Weights of a small image diffusion model: trained on close-ups of made-up surfaces with and without defects, 12.3 epochs.
Rows from block 3, named by matrix and row number. Each number is 500 + 40 x the weight over its row's rms, rounded and kept within 0 to 999. All counts start at 0. Numbers have three digits each. After the name is the row's rms in percent of the matrix's.
# ada: adaLN modulation (shift, scale and gate of each sublayer stacked) (model.blocks.3.ada.weight, 768x128), inputs 64-127
ada.160 108:477449439524530526488536567552529554445459465543472473451555469503485425488442445454519547502519542495473426438465545462467454472545551472529523538546568550478554470433533492533470471443451550
ada.161 123:491459434521522542474533574550534545473475476554464490488533469532480464501464472457534538522518548481482451393428545463476456474565525485528524553542530543496542472463530472526472490426472535
ada.162 103:594552443489501490502516528497533465464476491495486487540475513504495500500517468511472492548492530503494456406395507508518507467500477474491511493487483481535472477551474485464466509455486476
ada.163 140:415471553514531487526505463494503547491492495526490507415513522488509487509495505474510539475507491488497496600590531498482468502492521478523461528518582549489555514504500528518472507572513520
ada.164 200:425475548497523479561490454482493514511467524519510516424502526476560508524507527491495521473512467472529522615624501522495483528473507494490478506501561530495527536498502553505465507591522490
ada.165 129:495459421529549520474547564538526551459498470528462464447542462523497434498469482463530537545521550504486416432442548454475454482545540489535505539550557564493550467492536472539489495443461540
ada.166 236:417455525532553539489527501526503550484464474543473487414539478519516466485469495478533545463550502504490490548573535486474474475524540496538499534542566556484554507491539507547461483513481531
ada.167 053:575549458486486500519468496512520500493512496503504467515537516526451513535478423446542487550469504353487490482490507503472478545492512471502485488515480468439490480466505435528519538503510457
ada.168 072:439451566532514535456533459499498519447478504514481500459519481475469518487478440505534493475499552538502513532459529499511446520484523536535514543523423514472540513448500495543442464574479511
ada.169 153:577509377493507498492495563519552498510505493524475483487504492503496454516487497501504526553485538506481414432456523448464518481518523491512521482528544497495489469525496445486501500439470535
ada.170 190:463504595502486474509501412467470489496514511477520491452470507472506536490505495515474462468490469498516537600546473560509480561439473513488464489472467495523490533499491548479490499594527489
ada.171 088:487448464527520551470524540539534531428485449534479474522557427531449482439453480446517542470505502446508470418446513467494463496583534478542555516516497515525553455435539463538468430432463498
ada.172 166:493450410520530523478526574537534544461480478542435481425530486516500439485458488470542537514512548501473416422448551446467457476548531487534518532546556551490541461528514481527487474439460549
ada.173 075:539458410522522561462533557545555528478483460542441495441521499531492464454488485486581555520537530475475418454487512445466470407528525470524529547546559524483501460614514484529516490480486535
ada.174 183:472462448534535539466531562541539556447483486539448467453537479543485459490457472476523548518537553509495444426466545439474482485537534504536529542556525539480556467516534467535479474433469530
ada.175 081:552542474495460493502510521508494434550531514473517521608487455536472510513516493513493464512497505503476534416460454502494514482541463508493532470491417455505453478471483437516492507431492476
ada.176 047:473478588530484498471506440479472528475523511465514417435500482460460535454449475469441538433490479487467512585558486519474448552456474438498484529465456495488544537588489520502465492594539523
ada.177 122:525469410523516518498526564535533559461470484537443481421522478505507429495449483464508554542517541501496394449447566452474474513507552469536518525548567547476550500479521464516490480461463540
ada.178 091:505443436516533528473549545544518557473502495535472473448531481554500458459453489466513530543505579491502415428441532441465449480526551454515554548544519549478536497442522475525472489439468520
ada.179 169:503476415529531519490536572546527557461470473544446467441550475508505441506468469466515547524513545504499405422466546451471485472533537483522508531548569547493534467548522479519472476428477524
ada.180 152:580535459474485494470491525520525464504512502455521500559463572515496527484520519540476492540489531502497487417411483481540506463483490481489513473489463463483448493577505466480545509454499502
ada.181 129:502462408523533533495535580529530557464474482548439495411550468513493446501456483475523554510538534513493401419456543455473459505521547494528499534537570532484534465560520465523472463443477529
ada.182 101:445435461516532530493547544549530569441473438540477458444568471500507449471458468462519538498504541482474435432438547479467455461549556440536518561546557573503564466486536489514447478452474513
ada.183 123:469519587487466477549462435450461462540510516483539515523459497484524551521533520501484456477515452468502564574551471574516511549462470499484476474456463452499460526477491516471501491565518472
ada.184 123:453457460540544523474550564540536559445482455532456476451537453528501461511456486465526540492545541536476447431459542469498473482540533476537509544532549564468546494508528481534458458443477530
ada.185 090:418462571544497577458500496528522507481476481529490501510539447571429516491473479472535508426543511511464544505503499517480474486547516483521548536509457516466518505420507492548469464509491533
ada.186 083:549540457487483528477520548507538460455483481487503460566502438517471520457508468495481467535483548560534493396420521501529508490534481497492528516492419480542471487530501473491491512423486487
ada.187 067:466453550518522517490486490484520492435428509504447497480530522537486555447549446476576527448559549502478530500480519502517451490498500443525527529532425488430501524546492544523457510576501508
ada.188 137:494521577466469493489485447487463439522494493460539514592478479482480551471511472498475453466474458495493580496454487567528526506495458524470475496463405463512454513385477492488503494513523453
ada.189 146:492479437529555521474551563553538555462486450530466469478533491541494449492462492480524540512522545510473452420469553445462488450556542466527515529541547549465542459505543480519488492421475534
ada.190 058:461464523578504526504536488513472458464478491479464503499532403466477533538487441468490469487550493563467526482530511490477483489521460564497515512526447537485473491413480446511503448512496505
ada.191 106:444447494531538519502522542515530547439442508544439474399560463514528478484445483476526528487559566493514454473483539474484449503517530486545497567546546573453545493538528501534456468488500533
ada.192 088:404468572533516523475505466491507470484457489509486476459507453533486553465510464527525480452573497533464545518494457513496458471485474523515480531481442513464483510474516509536479497534517525
ada.193 178:481439427518537533487532563539533554458466461557442464409539472508496437488461481468543550530524549478477402463464571459463451482535534480544518551554570556499564476501517477527459485462464545
ada.194 131:529503387509530520501520578526535532469501459529458495472529478514513434477467478495501539540504540515485412425474532451484501459542523489514515506540557536492518473549511455491495475414478535
ada.195 070:446431506540511537468520518534534547430525456527450461418520472534461449445439457452494532491524542515494451459425544475478473476502524530570515547528496528477522445458560469507468502499491520
ada.196 067:556538507515484493420518512527505515479452474487476464567485494471450525477476451494500485570469526469545506401311507515510516500482506492504544506474452491542494486491502449453478477443445474
ada.197 053:475479522518457585464453495511563545440513499554525535502516510560471527467429475437502549460493540430461491447401500531451457512533526474504556579491437503489522474441506508490485449508499508
ada.198 144:412440546514513547464513476530499516474471476526496490497521447499465500478459437473513500461522502472487541497459514526490446503524502501513529533492464515501546495352505523544461460523494481
ada.199 112:438506545544534506541496462510494519519475503528518496447493444493505460548446513474502517450517438434522536601643502543444525536524536491515504518512575537539540553451530483507450464537505475
ada.200 143:395455538524533538498507481536516529504469495548489511461506508514513489477471499465524535469519487455484528556570523500457461475542538475529524537518529550497528488400505499535470482533482508
ada.201 084:501430438503526540507509548555546554498435489545500502447524507489512421452454496445532574524488514412494446519513535474468483493567557482534515502534602543539559512365503506496475463507482495
ada.202 151:519467382509528516505520583522541540467497495540446491455521501497521421496464500469535554534497547494482399441467562442461485492521546480518507517548579537498550456496514482500482474443470530
ada.203 074:453483611501495530487503449506506487498492470459507510509510458549479548497520511515469469447530489519495563539484474541543484480472479469500503505469408483499461510472479500482496510540533506
ada.204 149:471431464542542544493535555552508560466468478545434476410560467521479463493462474461539545485525548512465428451481551460478450488532545495534519545541555551471558484522539502531464469472475547
ada.205 144:474450437532523525487538561538547541446481469551449480431533462527495445468450476464539538520510534494494431436448549447475459486545541495542525538557541553464553475487524468527469469453479517
ada.206 165:467448444539539540479530563546529560454480463543451475413534483515498453487468464478536538510529560497474430434444544458469461485531540469540517545549552555484551472529537504535471476464485539
ada.207 082:528516438534509485491507561507536498453509498482441459505512479497484508470500484477512521537502563510492462382420554463507495471517483498499509508526490508496486493613506453485489468419466508
ada.208 060:581537520520526534447486510482531469445517514496482453552522516546429531464487475506514489470523542523459549395363527520519480496501478499534512514508416448458518448442521461481516514490489491
ada.209 134:412455566545524514480518481510505542455480489500476458440526480513489507473472474480520488480518508547491510542518508504479475497489515479521510534500474534508518506478517519532472495545490528
ada.210 095:470455477550557512479548552541516562467474476532445472443531469504449472508462467453486519533553545535505446422426560465485476461532559507536483553542524580504549489498536483535493508452484517
ada.211 155:516471391520522517484532578530546546475481468541461476452541479515492431505467481468513547528504554464490402423467535453450484478544530490525532532547587535492532459528520479515485473428481516
ada.212 083:485492599493493505471509425475479476498473456464526517550505480522486565468504489516506458449560484479490612502457488564505483472512485502507517507458408494537504506431518528484487472537496499
ada.213 128:516472397530530519492524566539542538467499476560464482478525466525514445514458488472526542538493535462492429412434553463478457500556533494529519548556544544511557466434522469499491473439466540
ada.214 141:485460426522530538467529563535538545468475490545456463472540459526473447475453477473525542515522534483473427422437541462466464485558537469543521528542544537481551474439538462518471455421467527
ada.215 104:447444491543521532469533529530511558449471455558472511472547447533433458455448473479522513490514520477495478442447524476487444479558542502550534565535519569506554501437521475536431453449462505
ada.216 148:415487563515518538523495469517515496532447498534517521481505482501512467510474465468524533463540462459484559590611491530457506488543513494509508527495550521533524528350526502510464462542497501
ada.217 083:487517561478535474506516456435462445482511502447492492519519461533523601519570464522462434498537546534540534490475454545544463470468436467464460488439455511455411484553475530509515519529559491
ada.218 114:448453474534548550489550553545528546475462469547462483469524473522484457515456484483542543468556515502480481444490533457473469467563561490521544536538547552485545491457538467546466461446468537
ada.219 083:535544519459483479473505494501553522482502530476527377541488466436499509463491479492467483546443536495494487447342508536534526543486507478476513479483485463545484507427478466431523483485485487
ada.220 094:418494597511512483484489446501491507461500497479541484484503472500502509477476468488468494460499495480507534603560484542500484498516486475483535488461503511522508534456496506492448464577480493
ada.221 121:484445435552514511456525569534557556503470465562485466487508456538465417466414492438493535507510503469482434458478538476452488545547538483551559519536548526527580510403503453489454449430460495
ada.222 090:481543549495476501535429444457454454535437535502501546477440529476460519503516497525524484446540441461553554596596478511499533515446490584450483489492470463462461556520465490472526508560518477
ada.223 088:459468505543551558495520526522512514450482471531466493508552472525486500440461434470555519492535532494465515418445508480484491477555538514518530558540481507484547455386534484533481453442491507
ada.224 143:449503607508492490503469426481477453500538521455533498522462516499483575485529522508497461449492469499491580565548453536545487505467476491486483502444436481490465511448484529490519514575527464
ada.225 143:504470432530521530473543577540535532471488466517459468481541487511494459497465473479533543513510545501478440395437544451484475455544547491540531532541519535474536465545541480517500482419472539
ada.226 080:508490409534523509490520571534555524471473519528459475444496490509479439487465489482521537561504562526491413414452535465472507473516535479528505526541593528502528475543519444536496525427460529
ada.227 090:478454476541542527467536574522534538463519476520465489511501425528544449504453480454527504532530552472477443418403566474475508492534531486547481554540503529486568508368522484512463502424464528
ada.228 294:464440461538545540477540546540536564456478467545449471411544473514488452493462477463536551526527545515485443478479556458464440475535544494544517546548553556476558464519545478543475480476473537
ada.229 176:412479577494510488511495423490462499490497513482510487429503511462505514468505476519491479474500466497505527598569496537516494521450490496499466495490502498518508526528507534509477500589518489
ada.230 062:525483414488537512546508576507531533463477501557461494456530486504503450443479478463531555511528561507523412431434529468466493476527536523510519529523604546502542459506529483533481470450491541
ada.231 084:585510436480483507446491519514559510475457474532478476501478488459485462454488471487476527570437518401511458460396558494466433561511477513508549526515468507548527464420482474427428461483492467
ada.232 073:548503443539498554475508549525552493505499479534466479559497498530472459492470491462549532523526512486471509401435526465446538449540541486526532494536474475467523481433516454485525519422451532
ada.233 073:446445584487496494473499456502514528460491462517513459421482499497526513409487456434466483510447516494484499585511510540494476535493503488494527505482488500522550514486483505457448439564502495
ada.234 098:507477442518542505483540573518533540443508477511436501458516488509513471517488500500521519558531570562487430388403547465495479489510531498561473518525551546477514459589530489497459504431471523
ada.235 095:443449478513509525486537539552540566483501482546460485457533460531483446478438480462528548506538542514486476478455566482465477480563537464536551541556554553489573485403523489538467453474463524
ada.236 125:371471542535529526547498478504486503530475495532491552502530453525493490511496472475521521452581464458522551558634486510462501459540526538497491520492558552510486544388471505532491498511483494
ada.237 132:498474411535536508482532586527535535462483492526446482462533484526494465512484483481524537526539563520488423385440526447482483462525544513532492522544568538485524465547528488526489496421480551
ada.238 104:556516403506518473512539575526543521485511482518452492490519523509497457495506520487513523534491546507476403410427537449489514495528524512507528500533551509476502467559505444490497496427466551
ada.239 176:501468413524534532484538577545536547461486453551465486460535465524485433491454478463527547504521550501486416424462538458462479489550538495544524532539573543499540472492522458523475477433464530
ada.240 148:453445489547519530476541523554526546449501458543481498475551450552472446505440477447514514485509502490479484455456540486445455487562528476556538522526508554492565503414524479545474462466472513
ada.241 178:415471593506506478496513443488480515468486487498504473419518433513507515484493464483472480482497508493525510603542488547513472531477496487497478507479514544524505530514488516511454471573513485
ada.242 079:487450465565545531471532556542502525473502482540460436446527449514493492531470415477501498519543570533526436405403540486477485486517509515526493486527489541490516447551514460537524471457487515
ada.243 068:542514495490495547405499507529520487517403471505509470604489499546464515414505477501542492490485497500504536430392501472468506446538504465528597518525427492481520484456521458502493517458554494
ada.244 117:460517508530556522534476479521491485558454510525528558514507528523510478535513519497535540432570428434514544588669469481456506454524538494504505486513572520446497507487510498554511514524502520
ada.245 095:503467442522540549505544580557553525482470425564443538454537475548476452521478475475530542514536555537451436423479520454465476407520561496534511523567564518492508455546539468521514508454484541
ada.246 157:504469401527523509488537578520553557470502484543466470414524479511510429497466484482521552551490556492502377454466563446461485502525543501541510521557594545507560470542521476503479485449468526
ada.247 118:516504434552528513469542567505527519459485440521449456478520478527473468454484482482521536521514534521499426410448528447482484461527520493528538522539525517461518459597531463527479482407469547
ada.248 132:503476424515530526485553573537542538457490481535462479467534478525520455484463477490535541529511563523492426405443537458485470472543542487531513541548548551476538477507535476512472479423475542
ada.249 198:462475576520512501494489454483470505472490498489488493440502503513501525479508481504504491464525496522514514649612488520527471524459489521519454512499485506496510521513504556508492508608531500
ada.250 118:437439507526519542456519523561532568465496490521466458441534504507500473493461491473532549482526532511464475482458542467481474457526544487550543542537534540478553477491561509540484475493485534
ada.251 098:454444545513487552463518489523530529464484476534491493495526469524445487455457489457518533451507481452498541494454532499468450497550508469521571538519454515544533486342510487538472456510504492
ada.252 119:414482516493507506554500476488513463527489496546542550485479458523528462524494504499533537470533437428514537586681484526448520512523527477482524502508599506498496517387502468511468465515486482
ada.253 065:416528545549523503529516485504518504488464510532502494461545443486477502469436456476486513477532537517509529543557492499479540501516526497528550508515531541464481493445502469555493484504496504
ada.254 133:387481548529529520531535480509490505515464488541494527499520477500480506496491498474497501461547462457512542561632479515464470466544504506477502507489539547462501536362488506511466482518520483
ada.255 139:480458448534530537478542566548540558466473454550459476460542469534503451502462485476530542507527555515472452427452535462465473469548541497541527542544549554476542477496533473537475471439470532
ada.256 059:562583526485467434551454437469458458563532562449519470533464500475513549520533515516459452534503483490519524497456469556534530518459459504455465471482443462534459491596479485443556508534535465
ada.257 029:509533541459460511544466449487514467593546553491479501519494497499444525465526579521511495407486387532558530493496507563570467515478487539470449514440473480562450472540463529519514536487522496
ada.258 183:470459456556552541493536556539546553446472463557445469435552465523517449503459464465540548502549547502504440493544560455456468452528530495559520555551568567445541468510547486528472490479468544
ada.259 032:468472498484559466517449562536495508535509386490500573498514521506413509510519424480529537461465458478424495533536476475441439468508543509448563525487524508463540466446512484529448519488526568
ada.260 034:483491427567483484507521578545502527464485485575486499465527492473489438534480441471511547506475547447506428473475553521449486538549546478541570515513587528525578477492528479555459484435485548
ada.261 027:493493519497487529467485468504455446441496515434515576525489554535460533491514469505510499488442473399466532523495468527560437543420479478527441486462446476539455464478517465524566507540491444
ada.262 151:495471447526531531430526563542539550490479453532449448488561487542482465498475469476541535522528562493462445412418528439473489466540542500550532544544519522453541456535532497551500511437470550
ada.263 038:481494533524494541425445453482508473496441479498539536475467499438582524512515541559544472456539458517506552573533464561548509585461553516481499476481478427534484506489510637516497530555532498
ada.264 117:548525543479444478490465441462483448504524513444526520512461543478489549497552513534471442488464470515535515548513452534542520521430443563464463454445453470528442521530460513458522517559538448
ada.265 032:506477451526522555532497514499565525494540529497445498454571502568567469550450497517523530511544473502416458480507581474466521511570529479550525494518540544523529484490572506500480432462436536
ada.266 138:505528577470473478518463425464472444519507535474538519499454544477526539490524519530479480479479458495539547612590468538517524530446459513471475470475456459527469548510468513463521522592525476
ada.267 075:548558548442420481470470447451475443518539541452522533543451493461517557518541513550473446499488479519508532516483474545540532498439488551463465480448441443511446502576470495445541484540544493
ada.268 066:547531546474470473481470449470477433498535500457528484534483497485525576529551501528475420484460488505535529518480472534533483528434447494452449465449403458513434496567471519478507524559532451
ada.269 080:450445439528529542473528566556536548471483458543471501466530491508462460505474518481555544507520549472431452444490535448465461459565548487511546529528574556466547459445536493543481472435482545
ada.270 095:485469446536520529526572566541513553499490482553467456466551487523500433521459497468552551492512548518529452487487556461481501494536558496532482532573570559451553491499544488543453466437456541
ada.271 038:518515538482452455502463459446519462536552579460528455530465560514525540476543438533477453530447481528468539517474443544536533521440466498483519500448426433495461547529454504478546521534546430
ada.272 033:477465468467531514492522561557536561496524458528479497461564490526434447558479530479497517474528523464478463505509491465443493484556508588543523508552568568461526482418503549498509494467494523
ada.273 131:530483404525507523480502577543543517490503488516472491519531494519470478481500486490536521526499532486458453380398521445483487450552511500526559513526499498453518450484524489526506499422480527
ada.274 032:493547550436469505428475464484496455506508466463528463494486580452455546523544485605442473374526479583544543532520516551565552487488548437476459480449504467472455507514447560501503524503579506
ada.275 181:517528556487470467531453427455469454519500538475523530500455526472491529503522518530464474494484460490556536610601474545512504530440463535462472467473474473533475536530468485456516514572522450
ada.276 127:524541548462452468504458425456475431522512555461537517533443525448477544516538522522463459484481444510518545574579448548531514517446457523453485466461455456513454519501453509462544522570530454
ada.277 031:535501466455498491594498494480512478572498487514505573527493479469438513579576546532562513473487409555482464439455529531471479463483479626499536470495502454510490462560472490511545500477561516
ada.278 107:499478436525533535505514567535568537493495482546472473501528482560488459548456493469544543487523517482473476438477521441456479462566546516532568539541536518466546479452525450534509496436455547
ada.279 024:479493527518429482451465505524419477476522483488523538503516486448625521527512469552485505444499474593511505522529542558491450514467489504533479465485498508425482583464462541446421439520514476
ada.280 148:515528559483479476540462425453461454543507500469506500497483539462493544524540518535477464513489452508539535612620453555518527499453450558462466486469473493517459511541469521490529526580535450
ada.281 133:499524564474488479536489441462465471504514505483531525488460505457516522470499524525477493461482443499538520614622471530526495522447494497474466467473500493530463574538486490469476494576509479
ada.282 101:458473462538538525512546554546549543513490466559469520451557487541520443505472475489531544488536521465474467471510535469440456473558544460536542510539568544462546452429552508546466474431459537
ada.283 123:502466426516539540462531569545550561459491471544452492476539500511464449513475498486542546508537553493497444449460552437465479475548537513544501532559558539479540458477541489530502493456472539
ada.284 032:472490496510538540520509543524487522491522523537472556465564489477502463578477529493519537478531545466481486486544553481498435505539590470524447470517575491401532456537536531556459500484482572
ada.285 041:473504572464525433491510481446414466487533449498532534469528532372448545501503499550414481535469514520515541541539502534539540528475424588486452473507474466485457527575436421499482486549546480
ada.286 096:558547542468444477494450438465498426520518523447536518569431534496514557506543531525469450495474464485507553522492453527547523516475450513480486449448408461527446522501476476449549515543530451
ada.287 031:546542507510396476510492474465495470547512538463528554569469532522501529478531472508516444459398475480540514440484443478481550466509517476505501477466424481535456523526463513495521516483467531
ada.288 032:489508551492454509533448455500453495477519552442535573511426518416471527540540516499428432503455511481501518528488436537495489525395480539473440477436466519521484538498448520479578503550561432
ada.289 028:526463446468545471531511565530477495422491436478452571499499534584449498451489530517489546502481539492489423446469527451501493491534498451509467516513508521562495535511502502450520516460444524
ada.290 057:520547535425475473506450433462474434508533526466513506522461562452511559507540560548471444497518437519528514524506456555561518536440435499467478456469410446538452526530480520465506534542526454
ada.291 124:494543572509476488512470426455468460511534514476542517500453521441489541506510513537454474474478422518545550601626464535517520509446483534466509485470465479529456540534467491477531513571511480
ada.292 138:430453460530541512520540556527526563480467460554445469434560446520492434515469478471533564491549551494490434463484542470458484473546533475539501533526610553475553471494529482526462482436464537
ada.293 029:528492386505548467554536562524533482533468503523494429496532453561520468528523461452455526520572537438516465483516527514484495536568561384465488533527584477379551471440522494526519499482520534
ada.294 219:538555546470443459492440439453460458522547531444546512526449540452506540503526535534451452509448455516523545557509467541552556546442458526460484461469441432534457533547461499457539540550521468
ada.295 045:535552581482467489517485428429484463526540545446515466526473511413500567538538542510510471481502515540494557551522477554543523546447501506470446533477424470476452543547452498448484494562573445
ada.296 089:455456469513531517474533561539535573469464475550462473452542472539491444514455494446527557494530530517498465488526548465475483486545533483539537545550570563486554482475542474564475462470479540
ada.297 055:517532547460481463487457449445456452485519500447515520538458492513445554491536516553462453589500494522544541522492466553543512495421424494459517500476442441532433520552482528454520503542525426
ada.298 119:459468479533541541464513553542514566469473477538469481468542471557521451504466472465552548483541545530496471452427542463481489481540543480550527557534536542484573466493563500542481487448449536
ada.299 031:468467477535500570515527534493526565509453580515491516458537471470549418598446480487545522483487525484481479481511521473487488514540556431508460490540532508621552473518533536535502485431469558
ada.300 034:499509511497498495497457418517480442521526469475514478465495479454506534457525485531473445405460477544548535515510526516518446548484431537510420478473459498535487582511522575420469536526515451
ada.301 043:487462447533537543555515521508531547456478428547478508460538455515478438446436466463530538473523558468451457466502523447434513471529533446550504525528540528542571460494525426500523442446494489
ada.302 039:536527542480478446547476462461462451520569546473517516563441552496478568544512535499465489477469473544551520495501450545540486511462462511436443480441455440522428516526448473461494571544543507
ada.303 076:448432478537529542464544553524519566462461451546478513452551479511535443491459495471528545492511517510477457501557540460472483472547545455537521540538570552490555500461536519534449457470464541
ada.304 111:457465447512551529502534559551522535498499479542486509493541495553491452510472522484535545496530535487476473428489535451471497443577541435541544516543563544481546463480533461550477488416470541
ada.305 025:466473502438504457490519589573495525559454510538507586483512389472526489542500607445513511506499472417503456458490509454522449515520472492485472480487533571443437481460448543527475509453422510
ada.306 028:497518513453456469532531487507570496527547474484471578519501577544475516452511523494610517480460574528448545501484496526466519465478440479446556491435528554525494507515503534419476485508422532
ada.307 033:473487485418536536580540484472460523511573527505461475490536527561494481484475416472460530505619549478479492483478538461452511434517545509471512532576536540553518410463504528551499488509582492
ada.308 073:436465450521507518497547557545531558462475490565469500465581461467493444539479499477549548455522524468482458442487529501446445517566527478497539539494568548460552463423531502544435460428443520
ada.309 034:468465515483488477513423519456481503430535443574472397504585483524505492525511473506474526520560468484484495507540461496493583473521397445501422443551497487471473531483465590549501549468451426
ada.310 023:495492570445540495476551455515466484519470548458525595515507528525479578533534531482428529506505429447490555518474486531502501504484495435478595435480479450531459493556507451531551509527459467
ada.311 113:496473421520560539495547586553506541499470465541471479496550493541482451511472481462525536504558536481480462438491524447453483449570544478517526534536556562464531460486519485560497492423463536
ada.312 041:493514569474450490443519436451467477569540451465512528480527539489532570500513492540462464422460441488430523556531494553545553537462433488478492454476473505551473577578537527502496513555515505
ada.313 080:550542538463460496480456449463479436512543530441527505555441516450512566524537526528494443516465476520518543513483443548552517510442448519442476477436425454509428546534476495468545496542508471
ada.314 077:540552525481455476523455468484475448512516535447512533550462518484460557500541542525462448511461492511531521501476459536534530517448444545451506464446439459534429514536481500457511550525552451
ada.315 088:497462437512532523518539565551521557478488448547456465484569465517516459548486507446528552528513535466504460432468556461482452472582518457528498521524567531505530429475554491551479477427437516
ada.316 116:519544565461468467516453426468468450504512529445536497516456519457504545491541489523460455492476476508543527567530459553539536565436449514462466470456445454543455536554463490449535508564538451
ada.317 063:444463464546549540504522547541554550488484494554468459468548491511516442489446467505554567506541513484462493472491552470461479429556563503529546540545578540456575494484556479556498482453464550
ada.318 102:455447456520528542501522574544534555508485462561466501463546480550484447520479488483536544477560529494484465482540514453440478448548557461534519530533575543485540448460536494562470487465477544
ada.319 051:505529555524451456504460445436448456485472516443491551495465532448480541518499566532509465438504486552466533552519495539554562551461459514484447472461446466486485559542521532464525523541510457
ada.320 104:469469428514527548475540565535541548488491487534452490473554480537476437516463473472529558498541548500467453441489542444464489461560538472530518539537574553461541486476521478555463472410475526
ada.321 046:493462448523508501498551539503506568531516478523471484474542474484546457509449466475505546522492512487504451426457542444424515493581553466542528496518583566484538492494494467532497412436480538
ada.322 030:517500549498424486500420495513498451473463525483499586532461493477497527593483609483513475476500483477551510512496466508534529509497527394433533457456447477458497512539585467526496501499514531
ada.323 054:479459440492560545536563562551532543500471456522466494475551489522504442461469496502526548479553528503484457460513544469476458444562534484554503520560575530523533474452569498538434501440483569
ada.324 040:490525630461470466507473466406447509563487568479507474531512481494511543555470510476456460536496514516453541566496468547522521520455495480488508529477449502470461524488529531507514483562506477
ada.325 045:451448512520503504506518515525520557475430462551471468424528527463472451517450444477545544494493498470528486561551547485465471546508531505502486542537557548525545490477509471547487472522455515
ada.326 083:463468450514536554489539575523529557505487510532471523490552492501505446473459512468529555492504518483462463449488533438469480486565589466525544537547570548498559493486541478536475476421451569
ada.327 149:495527582492463463530450427463484461505532534476529520494452530426499530498519526534476474464461458474512541604584483548531508542450474526464478472465474476564477510526472513441511524577502456
ada.328 088:478470427527539551479530579551534539486463460534474490499538498556519456550478472462503553497525536482481464414464531448461505451558528513551512511535553528471534474475531498541489493432491530
ada.329 045:446455462535574544494528553554525538459438468565480516469561461452518445531456511455510568514532525496487463489499542448476477456541538498547537491553560537485523472458550462540429468455512549
ada.330 034:523528467379528476529455522480546512525424504527490498505482515609431471460516453516506522485545557517434500475507469474471464385559561541505490510493511501417522557513478499503503522465527561
ada.331 118:536534542488482457493465446459475445510538523436531537525429546470479559482532502543450450528445481525513528542502464527541510513435457502472455478450440445542449533534454551436531542557528460
ada.332 038:520536532484439473507458437487494460500517523468512560516503518446582532520524578493469491512460467524487518530512499531543493523444488474487427440430449483550480470519444546477511509529492481
ada.333 029:499479451518516492412539544482476538499454539515503519482510541394420466383511451474442491487529536521506511489530499509474486474514502601512535537533512528497525475496469472505469419500496421
ada.334 042:515503475504478517509526517513590491497550473518527556508470480564422478479490479494491528517499448448510497445496502434452482431523501616509576489457520507524502458504487408515512588443509435
ada.335 058:568543497434477448479434478473515447530536528438555463569453541519530543504544525525450477485486466522500520484495450500529515492446492479443474473465466471499461522598436462443541533506528503
ada.336 075:545534552476462483469465438446473444501549543467532498516451533477533546494536508550462428508450464508512541543492482542534474544447443485486476479463416465526463528522495521469507515576535467
ada.337 077:548551539459475475508453437455449437523534546448532516531466557460484546536580541570485462504482474500537533535496463560539536531445441544467487455447438430514438516545484507452526532552547470
ada.338 036:495527527461480444412490427459461480512557559479476542500476485406537536508475498514524484496496473583502504498460484520460465482452455506488542444482471495532492547567435503450473544559519468
ada.339 027:533509530555526531468513476416484475471527527505519444508493498468514506442467598490480477534471421526556519519498452519479523487449480517474501546485440488491472487526543469548466529518463495
ada.340 113:529541559455463456532456421448450451525544528454526521523459513442509544512530505545465463510458473486530546535484464569542511527441458524466501466461417445543460523519476529457520534565553468
ada.341 035:452491492559556591506573549537477554558495527533509501472526487512496452509476481494538552547499546503448497488534509497477472443569547499546503531526577549485543487499516514547474461456468545
ada.342 034:478462453521541514452495524491578549477530503534501514491555453502599465543454507466476509438547480449527466493496512432485475535542557574520499519532552520487503539460504532555514555491461547
ada.343 028:558533468381488511514522525531508426486567514545519520545491592518539525474548556522474494541466505522476503468487518472481510543484448483521510493511444482538459530477519449388483394502457498
ada.344 131:478512596476477463524480409451470490511503515469516487469483470477523528491501468516482480476511483528509523615574469543511516534452471485484469484463497489513474500539499524470486508579517470
ada.345 129:506535563474450439511445427443464460519523545456527537511445528460515546484537522512462457467472468513537537569528470559549531553434454544454475451450450462522456522524460525458494510569532458
ada.346 050:484433442506539510462553583530543567478456469573454490459555504506451455481466469460515526469516542494442443476496556476466474443577585478513521560545573551506520449439517475490458442471484509
ada.347 088:469458461527553523474554556529504539469490457550467475462541493544524449498463482466519558507539547468477465482513560448482470476571540437523547549546565547470541456420546457531450474454452503
ada.348 113:527540554484456461510454427460473452503518514453539527509439542471505549477531506530483447518454445485541541572541462542532521554447456508462494468466437453540455531514477502457520517579521461
ada.349 039:513545554509480450479492461460474433567496527419575558538436522515509545465515583461466464454476474485562535517491430550519495584495488524467473430469421444465437544478505481417538469512492477
ada.350 129:500532556475471452535488429456470458537522507464539519502456501471520535508543522520464469512474459494514530590581447535522510517453452519462473463461499480512451530528473525458499491565517463
ada.351 032:504505438523510567534499550562512555490446504558456532494545504540554471515483554436499544550532488472541476469496547470453510511541569449486509481546539525457539487488492506554481464460430585
ada.352 099:531528547484469439541484442460467456508536512464519500521440536455504568495546544515445443508470492541553537554524452532514512545428446536466497483472448475538461573519455477445505518580543463
ada.353 027:530531538488505512508494446490450458499478461507506495507524551561485497412483479567461511471473518437513513537515458487498498511490493450512455458465479501536444452530484496478493534545530400
ada.354 098:481480443554557539482541565549552549470488473540483479486553475510492453511470463466535555506532540465466478441466551448454484481562549471528533542541555538476555467464545479536461450432467527
ada.355 051:463473457508550523506547537553506571474458455553497506481554466521467434512475478468505566517495544416472468473505545468456483419544559435524534539553581544436549456479536501541502481459498525